config.toml
arch = "transformer"
adamw_lr_other_params = 0.00088
lr_schedule = "cosine"
Rows from block 5 of a small multi-label audio tagger, named by matrix and row number. Rows with one number belong to one neuron. Each number is 128 + 24 x the weight over its row's rms, rounded and kept within 0 to 255. All counts start at 0. Numbers have three digits each.
After each neuron's rows are labels from the 100 clips, of 14848, where the neuron reaches its highest value: "lies over" is the class under the peak; "top examples" is what is common among them. Only what is clearly more common there than usual is listed. The data: tunes sung on syllables by a formant synthesiser.
# fc1: MLP up (model.blocks.5.mlp.fc1.weight, 768x192), inputs 96-143
# fc2: MLP down (model.blocks.5.mlp.fc2.weight, 192x768, transposed), outputs 96-143

fc1.217:083104106125136111123122148175130102171083135114139128105132110111119152092118134178166093133124150116134121132101136089121126125168156125152135
fc2.217:101134123108128129125151106117116138102150119082140126189142131112146155097121128112128147170075162090084141141129112126130096134153110135163118
lies over: silence
top examples: the note D#; vowel: /æ/

fc1.249:123144142121164165123146111106127160109116119113149126154128108116131123137129159100150136136141069107177095137115153149106098134159115128154140
fc2.249:100132151164098095108147156145138133155140149126127122113142155105131141108093083162086166098108176130079142148164146101164135135109103130068124
lies over: /u/
top examples: reverberation

fc1.250:162101115147100135092152169148145119111173143096105135120146118172137104162102153063097130101138153136156147130152108139097103162057106149112156
fc2.250:116160131121127147113117114137158139121114137085150131182177107128089106092160109124114144156169085107091164143131140111139168152132127087104127
lies over: /t/
top examples: consonant: /t/

fc1.743:101105123107172104122134154088128089113087148123119163128130085111165138145146100108133164121097120085168134134134129105125143120168133148110120
fc2.743:119153152109111135165124147180078141170183132160141131120131117135160136158142125127126086163152147105156116083137086094116146183103097145132124
lies over: /i/
top examples: the note F; deep voice; first note: G

fc1.116:133116107129128117128117069140156102149134152109137099180133101122107153112102139125100125085137140134158157142123108083161069146109177120148134
fc2.116:130154148116118117124125143082151169143149088121082155125088163116103162174137111101097145121181105115092079124133123127090133131108121130123126
lies over: silence
top examples: reverberation; high voice; vowel: /u/

fc1.530:116084145139140098103111142104106178145144142129129115144141099120131152139144118138153156116147118131133105125100138118131144130102139113147112
fc2.530:163121162125156111107095144110192173118111145126093150152150160107108130128112129157130122148128132123157154096167127111119120135135114131145096
lies over: silence
top examples: deep voice; the note E; vowel: /e/; muffled (low-pass)

fc1.758:104108108178109110141131121137151169122140078121071133141163147091086142132089151111105135099111119098156131138125135161117144097140137162129116
fc2.758:115155124181112136119129103120150114112134140124137123128143131135116130105123157124120133108088169119112135097156092122153102143163110133120127
lies over: /o/
top examples: the note B; vibrato; reverberation; vowel: /o/

fc1.20:160142118147163107108129159130131138153120130134108096146151093112095157165119091119110119193150118126127107129113151130142100169129156147140137
fc2.20:142138137084182150139125123174132089151139089134105133101099132096109141124157136137120153118120139114099129101115153126214116136118083103130148
lies over: silence
top examples: thin (high-pass)

fc1.64:154144147138132090103086126130138102136130123121134164150108133099178143159119136155132167172099126101138181090122103125097109092104108182118109
fc2.64:159162122079152134098134110134148137125120157106145150137139095145124163105098148133123109161131151131113119092096095136146114105072138144141106
lies over: silence
top examples: reverberation; the note A; vowel: /ɑ/

fc1.336:156117072113093102147113162108121156109087123113108145118117112141094122101133143144149178170135126131102130155146158125176164121169146115124148
fc2.336:146148106082110101135146140100091124128122187078145133117159124085100110110143112102156121174105119110139105128117108129203086132097116135127127
lies over: /i/
top examples: the note G#; child-like voice

fc1.300:157126147146134166165112155138135097166093123142139165126136132132129145162144127167142134109110123109156134114096123087091176140149086095133114
fc2.300:116098134102160122132127133133115078134140136113139110092116144147121117134125138126161131164136127124131109133133074147147063107067134128109135
lies over: /e/
top examples: vibrato; the note D; first note: D

fc1.671:164139134136144122133132121127151126109137096164060154084124112098103127128113101093107135123166143104108137138088150077137115105109120152129108
fc2.671:135129088118144177166139108127099079146125122127092095146123128161179158130163111143122128138157111124129106104150171115146160143087115091145119
lies over: silence
top examples: thin (high-pass); rumble; pink noise

fc1.126:133110173096129141126134107131109153103094104108118075125144131150142128138136159149137117122175109164123139158121157158126125150117108123092137
fc2.126:141118148110098089108100085158176118133080149132092128099127150148132141160136156112142112094153115155163135118116127152167127148113142160144101
lies over: silence
top examples: rumble; muffled (low-pass)

fc1.646:138129143108131142166130125112114115110111086142155146157073137157106156169147146174207093147106128128141125108129143117121174143140123124120109
fc2.646:107086130143134096129129135161121081172120166122149091100092152156140126133098091113097108112124134122104088165153114146152091118090130119139141
lies over: /e/
top examples: vibrato; the note D; first note: D